Weights of a small image-text matching model: 64-pixel images, fusion encoder layers 8.
Rows from block 3 of the image encoder, named by matrix and row number. Rows with one number belong to one neuron. Each number is 500 + 50 x the weight over its row's rms, rounded and kept within 0 to 999. All counts start at 0. Numbers have three digits each. After the name is the row's rms in percent of the matrix's.
# fc1: MLP up (encoder.blocks.3.mlp.fc1.weight, 1280x320), inputs 192-255
# fc2: MLP down (encoder.blocks.3.mlp.fc2.weight, 320x1280, transposed), outputs 192-255
fc1.12 105:530442458482446532587496414443555572480521589496381513367549442541457513453475528496567567554479539487487458496466553499401495479531496450524533557482569532473453556556529485497416507385620520
fc2.12 099:443501485486418384531536506529551508557552411513470498542554462468532524510505433473570466598521489477500496629465503484573496449454506512478431556512409351413486542561482563478539541522341522
fc1.13 088:470417523462478462530532501512430436552539449554416495417517494480515511413442470592489426605436559453506449490561553566540443394485444577518517542459532506485525522522580447422600553565510477
fc2.13 090:513515499482484565554420472557553520442467474569478535499479545557506496545509518568522480551420527489556461615579441512474449467500497508482571447457512384488548494469492510392515565498493488
fc1.14 058:490575459458521532577458488524480494564529512605516503539509481461503526386549518496513507598515470456466555449525494480368457525522412568548602496456471591510487467492480550521447521410523549
fc2.14 057:477489499475477452531520438478584522504516403515586543429632554536462461446413508495480461577493518480525455545425518524612570518510481447481468517506562500537513555531534510514488581579341542
fc1.15 140:520485528446425561513445478476485482513495513455506481453533500550536489532420427525478568490578587456492457411487476464436586428562473487459518493413450611499514561423547528527511490525546450
fc2.15 148:483433551548470442516602465450492495422538558475471440526435454518454536511480521490491439331427496492509393392500560555513448439545472547545501526518476548591447388474533520539411466406414526
fc1.16 082:467533489625503501540516522508436562499475407459504531468482464467461478491452614491593467514473485480612539489512503500467528598503598481455483412468453467438411558479527531415513447467465459
fc2.16 092:491478503516507502521562436523635408423448501490578491485619530496464563454608489445445418438515540478433456539526463501507531388405491533489585447448508377564451454483530515441521527484485510
fc1.17 074:512480594439460388444578533513475482495462531435543557544419459567557666453589478567453454435551551502551467394491471488501439544462481614490530468598468465476480452506386438549456467454542524
fc2.17 072:483507531499462447498464519516534546585513499449482509564488430502429411396598436565460524527448503458519463486464530503540511505468464448573489503470540517536489483502490429471472515500505479
fc1.18 091:498552495461431505499536478546546502439460592518429513491387500537498488498502523431472525547467560444532460445428547380496600500395431524495603460523518532576558506377604496464576473478470502
fc2.18 095:531523458591471510545558552487571635562494464445464528552498494529503520502597363481431515506529544571471511451532493479618529494500614462446511487494484534495519486526466581485476617493487534
fc1.19 098:461427490546440520560540484458433457532457522451468519500493477531464498495526524426519528551500530565410504469550471530409483598513503491480543530481431482480475464493460522483393550478510638
fc2.19 091:534493518456538497514525538525497543516615487542482481530483421563587572473576503548494448546434540482442538429506486550428475509481485549570435411487431447393536465494458481505547466527599506
fc1.20 091:504378454519464487514512513533534510461529491504465467459427426508447479523391507530458511550420523409521494513503417486541488524528450564553582499444466545541590498496499448538553468486402481
fc2.20 103:491516545619493606594454436491479486482519389481450617477451533449550534440407503517494436434465523493493550461535484483483473581480440500492492479472557490499590502483470511532511489483601488
fc1.21 114:474488500518582465461593546590542498484421434566529508590552505386492459532455505466477410492492548517478410523470460468560558555413523544451507385536479515489531486501549624602527506448545520
fc2.21 134:483508554570515584504345584512446500509551501507584548410445513501470534491451399492513481532457461499423501466561500509454500406470561618440480580510450516410521476529485450552500532480566435
fc1.22 092:424558416463549508574421487431509529526464526488485477505484462519547547475530469499539595475470576520426570497475477494428528503526563522480467509524579547572531459500532447481493499534555499
fc2.22 096:450517567458453562454481441549547502552427459428517527434562425500473412458515537538486436486481526440456496524487482435408481563415554492481548541584489503524436501536494490480566458554452427
fc1.23 091:583562400486457557480458485512416555397552523544501501572457564555546533512437587466482536578558478518575478487483547492440450537461481358497457456438511503532563529531466556586540454511490551
fc2.23 098:456488487418491506641539471504449509471626519495457485468531477503502473546525497474547475445501550557446454430471500489469542454460611470523530464535593510494452443526498504522574461525581536
fc1.24 093:604523552520512511471508566495457510391576558410504382579470492443530551535477501544493469454539580391463519641453479498431527527474372503564491471547459542457523484514420422540520520463561493
fc2.24 112:461419483454493438503491533570497479453442556443402631427503515391586473435494397415470475491441463531543445544567601488536562516528437546442555480540486440510558512529423558531558387485508523
fc1.25 150:437522493442483549575529440447502463514526400414561448499547486480483502465549454476478471517539601561543553471471488597542405565541541533584503519466472493456442555580538432454503523400537454
fc2.25 145:447470530546501556495501570542355446480492566521400524487499513544514468492404514549514527522468482497565530413483452509429519396439482646440422512483455540513506438545516590507430524512489457
fc1.26 078:480571464511527419466510475556534496433463595424496453506530534530495495440441488512516517542580525396529554459470448490509456451494432586572504490429506566562573407501507398541418485477456518
fc2.26 091:428617509492558489434599548476487524479502506358466462566451443540544477529508511492380516534501517621496484483509438488472512419374464459435454373504480442489526521519512559542448470482391470
fc1.27 085:499566492513436472520565490567485506559620469507500497591463505553451453432473492412574366525587475468600467579467493404479475470486464532543554439571509495505449507523490459531596354484555522
fc2.27 094:427482597444438478435557509487369490532465557552514439489443454494485460541551546440547527484445485469478470489531450457487621463445546447571473437578575487510524542433433450414449495556325522
fc1.28 140:475523487437524571514390452466450546514492478497515502507462465503472505557469540531620523507608586537518512457487523564392539506467552467503558476505567471513467485464488529517481522462478488
fc2.28 143:489412523482473486411439461475482527438546514488545551536574452505607473483600448598568501445587524536434464539467541503415557562429468587508533585408485500419428545477508554438583452501611492
fc1.29 162:471469431486532484526536439490402492512524449496477446526462425450477562492498486569506462485456470452537516497485559477438420541471484488581496508456458477501499590568544561431542407553543563
fc2.29 135:479563474410491463439520449541495424420526577469504485459477486515474407511507550513526508470423543517418519436452465551505536455553533535542509511541530560513551458538482564534541479543570525
fc1.30 079:457529472506509548539564489494517507456486606445486498413499404548513552535501581504585524597450504515498522463445534567472501424526531558447486520553465548446511516492555408462492449498499520
fc2.30 089:490459521417454471505554459559591542496587489600468471496401576461488531490604480488371486513522429509511537413566507504539547484499482436480504452513531429427510545426503486499568444590499527
fc1.31 086:525515432604516435496494488561405526509407530527533588447516540506532502504548522463531503477574493479466558447536468497463555497545462348476609497576565451514393467503530463559570486505467533
fc2.31 080:484530464555496518576489460508472559551482512432513517580462471510612471465466541552484535546501444487644469507518558506657575622532498619474544479543445452529493460486461495437501495460476566
fc1.32 218:499530531473541511518498491535450447419611491593482525455554447418504548497491542485539460485533514495509540464524551561439477497471446540491613466486545481520468494559467468466507493443449548
fc2.32 171:421534412561456546470467470502434481461511470480444505541477450500493557567564485510450476585471485495584478413440515530595529579394514386516480514454496516441537449505541529535518501499379563
fc1.33 115:566566467432547555443512446436466495466502465573512468502492556527547459535452471497455493533479474574466529545530528508570592441500501422516557536549442437546491501522456430487501563448511493
fc2.33 121:499532483465550499525417523480582607529471435536497400530473496498451588453441432548521481526485519438593494464528580516468445486553528571398488552531444559502463549510503488426494508560505472
fc1.34 091:502555509484590561529483504494492592487519495521556575408556553463488458456576461533537509551508474478573570611494518594391529466556560401494528562463582559496458460466529574458432519519499502
fc2.34 097:456552507388514451449491582538503538450522440525553473532464442424458482500431520492453448509586530458529605529462486446576452511502564442574555466517634366544506503513507483501489504543547579
fc1.35 066:569532453561535496406513494454517495431533534395583472489494477532483542482417544537462465487465389536584525445364432560447423518452532492461535482485465468464448522562488438366504520441500466
fc2.35 067:509428567398521502510578476482475409451471412527515497588469553628515482489507505511470450518585486579415496498447411494618588470520459463468502600466527456470580452364546472509414496429550591
fc1.36 084:467463507526520536461417543511416458367559562484454513462489468566516583499476535538532490485526473442559616552585549557416551522446469502503445475466558513596536589600451532463426499541501467
fc2.36 082:467467483527459553569576470591496443442585509519472567511528436616525472520523507607470541525564518511473532537515475566482489588489572578524502505435499497500474465496472503549486476525385505
fc1.37 170:405557503565424513521540461535474553442406527470477542546617528436523506553509504516558486538492418479531499476492473466469512479621498391547525498516558630495497549489472470423518448406432514
fc2.37 161:478540456435509561523511539487350396432504505478501462441464439420537541381513465478544588487463467511445560485482510491394592499484461582534486498493538519518518498560444543515565491596578444
fc1.38 159:474471469511504527457505473609576547539491446532558467443446434467481471588441403570511403519501487608510514495530401575511378461484502435486545514584547500531541616493412526491521552517455479
fc2.38 162:485512489616475430542483525518488539437484506451492482459468504490416519534420480474587535526541543378486494433477503543462466591524533566602458537548463526502457489492482456500518412492706520
fc1.39 116:559446495474464531485546497490446563473467512562407527471555446454518535489483561505607506570442494470449545402530449482466560491549406409474506495450482412562522477553455487580539497500582565
fc2.39 132:531574436493499442441535518518446561407514546532412494572494491496541482475534491596577445449440475455481447432533485521468403461479578456577540542471492532490539567496504538430563454472422432
fc1.40 145:567520524556544560559483468504509512578552563485484441442473551577445473499467514534528467499482549460454588535548537442476497479569473451507392467544438453570448387385554433375536536541536502
fc2.40 131:568455543611583460406519383391472437538423509493502532461505491553541480524591605509511520565409527456536460488467530439588500579496403471547506488419431557594490509421521478504509540544540485
fc1.41 072:565517575484547496518515501504512530442504606509513508510409448483456510476528537566439392529504453475536535552559503562596495603444478401545491489508533471539475574572501428593413343543444456
fc2.41 072:465507423444408511469515505487507465444560513542456507527469545482472441437532517598603495505562557575492545545552434548483530554463449481489510439537461448502520496508582449540606572484493543
fc1.42 106:519498521513549571539486505455508521403609441487527533519524502506504483529420532511461497546491475527425499475583516500411470578513607568481455416468545475475491567498476545475552418506437493
fc2.42 100:581520471383470509560523499482377514462572485490543480411585440500487462489444561361498444437422450568551535489525485491547480521566626537431513544494487544499529521570576483466503446465526521
fc1.43 075:475556600507417527577498509521491455484406529458470402541441511402471507446466478462501446505499538470500557465531468509493445485512432482467575511476496462470541521500481496519503559567434508
fc2.43 080:422445425531481539434519476575440512379493542558517515537456588468554485485527539539479505530573574471410513519472492546478514571413526535544523504454452448548506524466522466519538548498512443
fc1.44 082:534578519489427557578565541618436548513462491505505449548519456416535453562439507474486536563525535508425500512536468584427564593463517481545550482510412470464493557462499488523592489620539474
fc2.44 082:384513478470496479510505493492521615467474641531500562521481495508498497478471510444567530485509490501522476405544513557552465506578530534375569573606560580546495530601488466585565500491619450
fc1.45 113:462513464536542522446543523402595446472466526492567496466530473495526523490456494554553487433459547476593563442489507374402383450398496610541507524440531499503582542495478437507435528472515552
fc2.45 115:478525517515508498453590500508570534593533435503399458506545458586524459470465501476414449467516457527455565457489470492379537565486572395493490472551654520549448422528579465477468446514465526
fc1.46 114:538491544511458490547518497510448515519466456424463545469556458403585484632455528511436521488511413447551498532510529482519617559585452490543501437481523556517437570544535554565617523520457450
fc2.46 118:545483536596531513518550427551566559470476437510434437542450524513507481577479614516595516458400475495513515363510509577550501352567465415467420551507537500503482461450493554506408546570482450
fc1.47 064:552575464579505487516433483482515483539463498506494461548546520470458456506432515377460482505552513515483535538428484430555395509549584532479501554460456542509550373509510485471492543573447428
fc2.47 077:527524522450503406492430525481490576487492494614454572495502443515514512497482598399504467596559597390456549490507442502461517552406423521503502529544402484549445480455524423550491426451563424
fc1.48 210:522493499496470625510484540485512565480444541517520554503576548543427459438516426608406421480592502494521424541501544562589498501436515497377537444515498446447558563574504453462436550491551476
fc2.48 157:505521414472550543581585478524490478554538456545472458534439477384542456501460482551509549593580513464525516556493490558511497657475472501475541484381507502501462603464510527444429476463505575
fc1.49 068:482531478513497479622404516427440511469493439449485437539574427479464499557497593457426448536459565573560498464471480525518494521494484537521467469502496483461525494531440470476465494567589537
fc2.49 073:543534554489465507510464480474467485621531423589446392523487498553567485482442544472421514540528538537482536495562417548563492554373525500390505449517487488523479475488455490472479440531448509
fc1.50 070:527551566433468357474510444612423506493509505559503480550508489525488498479586468472485481572521518488466467567470564543497576627551444514531509437520493468498437516609526521511544381510438514
fc2.50 075:513500490449474553545425513475429479453567523490533466497517539575429480568397516521462526524506572459542521500633513479505470577462599382461415511477504557523596556515453542438405575496447515
fc1.51 094:539515486492559448492533512491569466487468476453519520506527457513509552448541467499383488526481562527498444526542580433470425465622451531457567445404421528487459518443477476525500442475536542
fc2.51 099:540539493587502453498574499391534473506517492480574428464457470534446448539379544376471444548454539388506421531479460506497466496536470455532589440489517557432462548504536514479535469477491476
fc1.52 066:547562485482439496585461489490515528398547555491523520443533500415485513582554429400497492596577444552481589529524547456442507457514523501467428558456565490532447519440562518558532539428511522
fc2.52 071:512422508474554560439427462472558470545488499443495439568459445475475501515539447559477474476503517568405518477546539464490411466451503415479511449507440470446542445468504535524625421573393485
fc1.53 097:536518465476557513502479523507616487467478508429478490523490473500544472454432442498550465523461482551612544523573584456485476421536584453448457495480467553524437421499514618504436430547493476
fc2.53 103:432454481489523513427581549506475555515481486486541480559469500544455528566535448553473519399598554410481474586425516429545408483552614437603506569463553472537521535387407500579467576472449479
fc1.54 093:561446534525584469439403439477540467577473408341430474518464493474544531592465461487467532580504530442483501384500531476514544538549458531432543518455467611511439421521493504472455480555601489
fc2.54 103:494454440497500457441531519520484512514525419582435489443578509484535495451423505441490490562442470556535549548524486489603470512486611557478503524493493490474458402548482529503485389468493455
fc1.55 079:539480523473501419545523517463456437540520480548417492469492482628420452488581469485466478471428582471549467372472540517567421611505447556607465551488506396581531588470457481520548467568503413
fc2.55 082:497525481529556417474424514531481480471537472461466474496486512505424446493497436521585479534522483539519442408488435510551488416453464437464456514477452518500552507550510663553374495482491545
fc1.56 080:490533548550568467462502502498535436445570492514533582497513472518577534435567519540564519485549493529503527496529444506463530467452555506480467500557419414561572509436428587476439515554554546
fc2.56 089:508409517411543480482553563482558517506546498561493482460472539482451413547406545476404473562512551519461545505531479468449550473456548543473588625482463463497494462473475535532545513562482436
fc1.57 082:486564511492550574530443486525486492425508514377487514528498562488492549493523390449527482540443453499582474428500363465531470436509457498583425489475508508521548461493657374489450552529531415
fc2.57 097:469584468537480518589496589523556524568592476444439499562374479532555455444495502519492505559520462495515503620478539541531512502395485612497504457429550581557517452540560435579533509486372512
fc1.58 091:625544496579459483461588461510493506433442601541474390503502538458464543510539500420525510493455515420515570464530409558501602424593524453591522534454509456507489484487534457546500498517562475
fc2.58 100:515574459606548469505560511470571462579522369463496573393459443461540580569391485490466520467484493475456527555565473578426554567563504541483535470501496532556456435548478528455543505474390429
fc1.59 137:603450431523501493595522385399455500406530504496428464537443504455550487475456525383537547574534547509536407474579506622511445502520550469533523482492453515498478503516510493510473466510493533
fc2.59 136:494458553419477485510391482529487503498465490448430573566449497498488468408491487567435518498469489442392470507471446456517486530456540498357493442503477507543550498503419439582541514522460481
fc1.60 101:619500525422554577470453510462527531472430440505539505509507443506468540474507466467495465516506469499513430438531525464481492492509506655549459544505522528507518530406413624438570578505508471
fc2.60 105:442452484485530532447390544486531561557479418484477479463544487513430518467520592479508505536453373536407575413490527545533486433555528588545490587564467453543560425458542556424542511508540500
fc1.61 091:515452457546587532572447504516512500350541517575451519433573469453558493510397565559501566417476514473506495471525513563494461522482510531484454514447500537482492491476526548472469502567531556
fc2.61 096:582520493481398476499481501453409400565451528519418530486518481491442350496340539463475506401518514470471596530444444505493539524517485407467418606481527458560418586496495460463450574519376454
fc1.62 060:468438421492544417455519405507570549439526523461500527502572505457545469517557563466548600493501616481424558514476524490524477507468490453595585551539446491523386508522479479586565467518576599
fc2.62 061:417506432575500434414549547530472565501526497493407498474482443539504532442489584517508483495571440507541505436524541520496541470487507530446460445481506379510535505428478530450463529472490530
fc1.63 092:501540474568540403506544546521466449478421420544512503498511490474464523512572548505566456468519479452505520506489528476408632586526429411529537473523373530510529423508491537611604536450610536
fc2.63 105:525495488544541483593444497513510464514492470492631461486579440495576582444589543566449578537508508471501520536528444521539530443521424540573427495496527427501547453570523521470465500453458512
fc1.64 084:456464447559464490495470499447603627423544556515417540491458450483480521495505632480525496535467504489567479455479540404468518459588517535549592522493560512453505522549496410538557459488536415
fc2.64 087:477405466577470438468526534472472474469489500539474531488511518488407494480569381546535536535437451505493543580537488489421437496550426520551525556538475457498505544537519502483559529561517492
fc1.65 111:442473548531479488483533425504538526454444502528496570565581495619529510477472557479491553531462393556541543550568427498451455494609560437452577491540571470488540463591434532483583619425419482
fc2.65 111:475486504508504479539410442542532503547543492390498538464370505417503445452489539501602475496518506601420497448537513445408545505487443373496446507470425513473475532461488446518527468493654502
fc1.66 083:571466542567530487494437485463522558492531398343511553509559576564502461516493592482447451430459587502447518477498435496499511518468612481518529468470511496488482496461470480423514506478585414
fc2.66 085:487359511487534500522501507494488546515461485482418394467462462507497557440588601458545416528571461531471480475514465432526575569521488494567484538513533511578528514400525536560436505436558551
fc1.67 088:540438550510504506526511526521456534556545509505493488486549503515496489445482456522450503479475414505495527514518552478464526507628552546484466469498397505417503512477475571475482534538489461
fc2.67 092:535443456557433610521574477502488510502489473448550446503498521551594501515556512599554536475507517475493548490558551465514466451507387502456509520428588518451362472550465435440453451494545480
fc1.68 097:486488538520539596515586516525628392536512494549481543480425460465576427420430538442560454566521504494463390570517485590491421478486466490511529517530545523568522516456477557464574522418386592
fc2.68 100:542547534492456462477490505490474560560531482526450491533540500425544467511489568449611534468509477553536581411627545533494424435492488433477449469454494500514500452565515528418470467585607509
fc1.69 077:534508550578489439453538447581492509488512529438505472480486488595424551393433552543548503444436529558484587543544468454388513547517407470505556602485462426461418448464405430407399519563607521
fc2.69 084:556512496394415521508510494569533451501537407590508364444630560575490515403520502550491534547537435481392500508434543594511525540555597520528475537502504485438552542613506469499546553489512413
fc1.70 123:547505542527451555423473503469545498546444524506450569474463451494460483433504488554489443538452535520525489503525510487517499499505544474552526461489428552449523458507507442359512429488425440
fc2.70 120:519441464517465512488516477407506494536528491503559514587453430432464456494523485523459544497450442437477542463462570473579445485509510507576443417527478447420643457508558517551561455552628453
fc1.71 068:567549510544513664563488573514508542553445568519509528462507469433508517509528548485524448482521463467438596519515484492508512560486448523507443493492526533530464464535516518574554540507402528
fc2.71 074:430482548488440450462521521482542493438475400546529409431453470549591585430489532434503481460534430557522421473537449521452379533451394478516557552503604499521516501577549521509514506549396496
fc1.72 089:428529380511405450502514448514525514393506585428505512495535511528532478449456499533550413486479453509500436471524559547469480479570535512471595538489431593402528517498545531449503610494500542
fc2.72 097:531580552498621527520442605498569473476493563470599677483504518450565558501553419528414447404584510465506462538437532451458395422435490500473494513534511553513563551559428484534563497497392497
fc1.73 080:566538480486455700491513504589484432495458536512529472456508467407497477517410558472660471524416508473511502585494497521355484590445512495473475528542535447518485566458444490462518510579434477
fc2.73 078:389558493431476534466412496453402491521554489526482513449574511474590496455482497491475459505511594444536543492479511507429555560440624454442460545574575462486524540469490558432513545423548501
fc1.74 096:584504484529526431474594552469448524433492552530512443564480455487441532502521474482547437487478555439565521572436540624545572563470403496472494482521402552501512567595477456517381421561490494
fc2.74 099:488414511525489539474407459533518526517538514488467505405490470514519469510504488531480511433451463593544451529524411455421477512578524491512543457548507478431542474448502505475502523524527471
fc1.75 092:471591472491482545579582532499474549514482523511516448460506491509475489460559386483435478573460598473552481552526565520556476565413518541453454511610358504469505548533507459546556507496469553
fc2.75 100:524464539499436532428496507469407510450517488419437509497476442514335538582510488487472537516515621502497549386501437517429528571505455514510523487449550578463565537462468549535431483543496434
fc1.76 121:497510399488505547557531499533511535478466506510467470509503519375444477567374536483595450503491545494482499559437578550401515415512550510524430446459440616496422490395419469453479504495429478
fc2.76 114:431487450486495459527548532543574545483557429458539520472437469439471540528580545494479450478517492532567506521513548556425450518492460409473490576517550457468518512534518434479438468488600568
fc1.77 093:483499587531464409502512534514508584464477542523510537480603474470525478553506560451550447449505532428487402562571486518459472542440440500506529424501454484432557506515490383473478535554530483
fc2.77 091:561519527518428530421451499522459451524532571485423519505515563444541487516511488466489586437516443420441473606540526472631526443449516417488450468439468451517487537509414447523513487480402564
fc1.78 093:532522582511444506454498497494499538467511521525528475524470543490521393486384515549521544537528386562551512432511591551481463619461463505490500463464510418517516505548523504534507535412602564
fc2.78 094:552447515431488631471544508554548525476445574490574524474499505515520375545460516563546536475501527517489466424457510438458448508491470542551530511519463496580586501528488532479475534467334447
fc1.79 128:460508492496398504545463494637524509491500434636556559474566551457525501517431533502544424466502510631503513494509538548502559491543509429552533539518530477509527552489425438375513511517514550
fc2.79 113:480505532445542429631532516511359467426506449516503478464350532454488511500509475437457527471613502495508582411428500518566489478501405508458516473532579563453544485587502584476530478555500578
fc1.80 083:482528457508457462470538465505578601462457492431471508425461572492511477469436488434586503549539480453442530515530524447598523488548530445522498509453508567451416544538534473472391421487580454
fc2.80 082:629486426504439451496503539526521541545514492496488480561464562511516458516389595516475466535372515463435483479502520545543499504481497444407598505656468390489464583461455484541562589544561486
fc1.81 073:569535562548550484499502394576547552413544536489555505417540481498486544506402473491476519506547465516508458511495375493532532484535458535480512510471528402446543573354493527461423542552491506
fc2.81 091:444542474564513483507480458449546469411493466478453513542486555437516489408541468612524445490628498525522491593514539542597473505490547481394510499581456476389550517455513536451562556522570480
fc1.82 085:587478487530473503502422496561531448444495503589488551422557482550455518466529604466459539528445539402500467443472580519558474667572542424502498500397430519571575506444545612495564540555505500
fc2.82 091:489585527539456552517704542528496439513482462537448467522449502491426478462508484523426541613494537549561569515502481521452515478576404450473525476512574461526517458497574475569492500479622537
fc1.83 119:468525633450515517439607450501545430588404476548478471533484525464581533548552468469509540459582489598582470439525472549492374505537454571528563442507522526478535487442589486447531509470496427
fc2.83 118:417452562494458481544564617428558467499484468594567472524538470463466459525484513487548543448437477462565443528459516564526398374425487461583469487562479475542571514504575509534539469556506541
fc1.84 086:549480550462484575482401534436450459496534506448402458539539558476467483524468559534471441461447460466440472533570499496454455584550477538404424449499563653538561445512428553512528422525442387
fc2.84 095:499417547521533454583498471532410488518414516497486511450545545557449481470499567468491449498497480558548529460542446463512492588525514471491485547475509513416551512372497526409476412561537527
fc1.85 078:454560526367620535464445520497538531461398546551514554517526535456447490468419494535498566451535457487628509516493461503524563489472447459481474581450568454489568487575469493434462519499524492
fc2.85 081:519497540528558569573557535507428532582517510490507460568424486554478560505573483499419503508494566520511519426480402450522471516560399465492549445518545489456414506536423357518444441467464407
fc1.86 106:469412555515551469556509502447507498478451541499551530440613487501487480467501489541553525494384490374545519391515486458532392522602434554479446526589449488547612527489539578528564521470451414
fc2.86 106:490450488518544570558528507540462480539450494528505486499477508488495496563485428430445564512505450523531502619541434409576493410512471488439570596473496557575407415490498553461530511446431549
fc1.87 147:491451370431516494481500523482521500478453513474549482550467474572481542563460568520457563462600507475556442396505490587477542483482568549579466584532429524420429488479552501419441566538474504
fc2.87 147:432507558509548417553568506489571436581519548552409559459391450534553450531451511497536483492438508493516517452524587506381552479497470462462451482544502478438553491466477602557520503577501514
fc1.88 089:500613464488475517556523465532488540486544513494478453529466443468459516553503453494460458582458504509533517534448475577461547478568376481498499396460395486571528470513609419568574589484607516
fc2.88 093:463499458367526461458522465489488492531517599472593580457479506475628474421499495471499505416497499546557464559498436555453421475544539462457549444409356539440521469451456507435488481487486538
fc1.89 120:418459435436476485517528482479414592505507471508540576513519578517515557532472508493440504482507518446498593496505619541552574497460516363455589488484532540486453478551518557417456520446522596
fc2.89 133:576462408590536486456477498481656638570576484465454506521492458648473586516546470495471522499562451511501531410432453552439556605477521468491502465547548480503508539507475478370461483504435555
fc1.90 071:461434507570507517529566537449451504471454534534464487526475509514433491530402478524524500420574498450461572431527547462507488628525541463450568484402472578516482533412530623495571378477554588
fc2.90 072:510549575510437403417525539455498535375462447505491490485520488395409510497550524508521512492478470468442486476449422472511495480497522626544451464483475428454496466483546513458510557529409467
fc1.91 088:523497537532400566482538514543405491526511494454493455454548507538422607467484503524532422539437552450539590509558598451418446521605379484454490516534535547536587441479474469499440553493472466
fc2.91 086:511451473576545486435489446535681523483476558556418426500545535562452465487496492458505436457561484470457499269423480492510591516471597640503527507527429479518517488416509536447483547542487493
fc1.92 085:490581527558534502455514485496478540367502581610550499504462519570469588586511459444636469454535407516548543487543455470486501474490438464560572487470526493558494527479536499505503498532523527
fc2.92 084:519462449536425576430434489480487515481528538473577481509535510439499546494519543545402490566495434516497587516529437502564517462518438464440516439479358558492443539462483524516584478544444492
fc1.93 083:579513508585516528562590501496452427464496494534444508465529503499403532603454430484568618477450474475525595600490577543472407446442466494521521507424477481511522413497576466473432523571539535
fc2.93 092:469545463532427565531470528436429382531447497516399540440515498483526502506541496487474512544428617380509515441439633466473472561453491467441484508418570485479454492516378485532434445574427435
fc1.94 100:505498458551522481531448530419545540567552420536507490444527547442573443564481525403595543527529469518553511515460558569483490507496517495602519438462515461478492435369530514553528454479489506
fc2.94 109:448525500515522480434446542521431477544512561570458616504527537493532484474604511570507464479556495507499530540559556417475423537414497488508536457466536490479497498551550395479471524477426388
fc1.95 072:490577495480544500477507415512408565414560532539553503497567424494412456422481566499523432466495494453545541450533568522464491446489522478538550492489501496440536578569492463616466561478506489
fc2.95 078:541490555522509464472519495437520481480602481528479539531572469471517561416529345544480561511580501447503532495522566529442543463493482445480487463515443442598428464489476509514507468463457412
fc1.96 134:386443499562543515525594377467558492477437473452550492437491411451493534501482529449526397532422495448520584600462379506470426524544528483427583421361506497434484436463578385514491534429517532
fc2.96 124:562467452503478637550465513524556465323489474514506508495567457575460461580452484521471459460464455486536440590516584461599490448569399367523481533613511643613519446502481515481530514438544531
fc1.97 098:588510486519460498462549486447416461513493510543525489550474498507459468455479488529475511528533508476570537461435571506490490449555493465375515482466503571529412535566439571498490492409496500
fc2.97 103:553551521484536466588424541461505505460509588511439421489432497533580445505523524420599533605508467542464529422525455486543470512522412551517438476479556494476553534548498458522514405503413566
fc1.98 104:456527446580530459510518429467568503476539536467510502545441522517558443494530499500570564445513470510431547459491598512450520473436553554540469550510497504567485479505470361527372519501572540
fc2.98 108:522471494520505445549432549461451464461467500459597554593456500407575504521509542598473512534504579477511505429494557553511545507450558417521504479524555540532537510494542509548455516539345501
fc1.99 115:503495533455527561464468502541459469533480510484485508522448608501544492548503496441518436442485497492515486557428454500569480630491442556528507534436529587557480521463459515526475513500400466
fc2.99 114:533465381453519470539529544467499455499428453591523583544529445475546549553453511562551483417491579479509526449531522463504545526475455506504525519565485483509471481540536607490504473508557459
fc1.100 092:514460460506495413490573438501531582443462499464505539498516404570513482518573529510482542613446570466483537360608511446449516606431483446524483492479516481537544522457552539466417487561540530
fc2.100 090:607535505485508475447377500560403491548512603451511421516551532510491472547460494506564510399420565454454511379421522494502431511495539533486514476500444510448450494489472532531615524462647462
fc1.101 085:594509467477564443500498445408533484527488579457520549472480461445502507489534451501574604572523449598565519494490506531447519537561436491444585453441564595475492473451497487531415505436485524
fc2.101 085:565417526479558460522420423503571479486362565444489505427485444519513491517562507524521475569586421425445513480503475454549516480470519633538550567498464513549398426580458367551532439491417526
fc1.102 089:574494532539508491500378482501550524448514535523449538443494437493417592571453506427461495563424546460523476558484570483520484505413500481505480603524462710484482536530529442457499576540379507
fc2.102 085:461553561506487556466522463512372470571529428528566470472490436496472398416446457529525476493546552563506530543492503505556548480502483558523491564498443412515551479459447632541519500516534484
fc1.103 106:548527375578586483406612422474520505413436463464556485518547561568506514467455496471523461472459549471449512580481569507540488563518494618553553515527592398460626482527411447477563523484454524
fc2.103 112:432499460487461451397483526484540504541537582511431527574440474466524403439517559399473512512568515464591439464623465535480445477531438589513524506517522445527521478440511511562579498481542398
fc1.104 073:486475500465549471534448555457424444470442521532527441566444522424465505476359462434637499488484390491567523478534536520544527549436444516448531453490558475465545507491480506554507444444442487
fc2.104 078:468556509534537460553512517529466484416573513561471535495448559601407630435622568465469410554482490460530455603404495453468426542565514535471565490495505491502513466473432341520503507500557475
fc1.105 096:539467508467488511477472490428481628477497425587471455453525564552533358527447490447457573492473551502491430528464549532518485475486461501483616448482447483547604552503493511535555492479456494
fc2.105 103:538559458458458601568451444516563407521555531454466448507482479449510481454475452467587481446460445499476442527530561523555550474473546575468473539520538543437472505425561407509524573483649513
fc1.106 073:566513595474513579527482513529440555426462501519421524426511418390495529489475459489537370441571548413506492505510519435527430477470533382386592482466563431510588576471473529484461476517489537
fc2.106 081:495500498487536491535479524494560434444524503439548526555432498630423467497525592507492495513527550503476477490567498500425545466447495473522571595520571453487517535400435547522519470487466521
fc1.107 075:521582549578451433495449567520438507532519458558474430434410451630507481443531535537533467507628487527524470454519549537451458436407527513459471533469460475522458513482572472530478481485479479
fc2.107 079:566425507501514467431485513563563641423426503478440481513491469536565581484489473510498442475541549541501505577498540514402540543512529440549471544419362496528504578505499519500464480483528491
fc1.108 049:482509405523419461444490426490516466422552534481518439482544477490545465470462469584383493494491554388520543486555512531455434589485566493433564415549483458448518504554460465444528540561479498
fc2.108 054:540510506418481578558474496618490548451534507518485526525485506574524534524578513535442503473545490575517519617537436529490512553456422561472391422514614468444530584498551499516576466515334615
fc1.109 087:443527560519610509593511528390581561483487510582435528446456426487492459565474538481543510466518545581465525448481467439454507547577414505453523473502502509531495534548434438564532537520521527
fc2.109 096:554536489555428542550543480547472475498534466466471644522547464512559451463498558545426568449456546432512564544524486541548524536467565599515512536521461414486563495406520485480438430455526438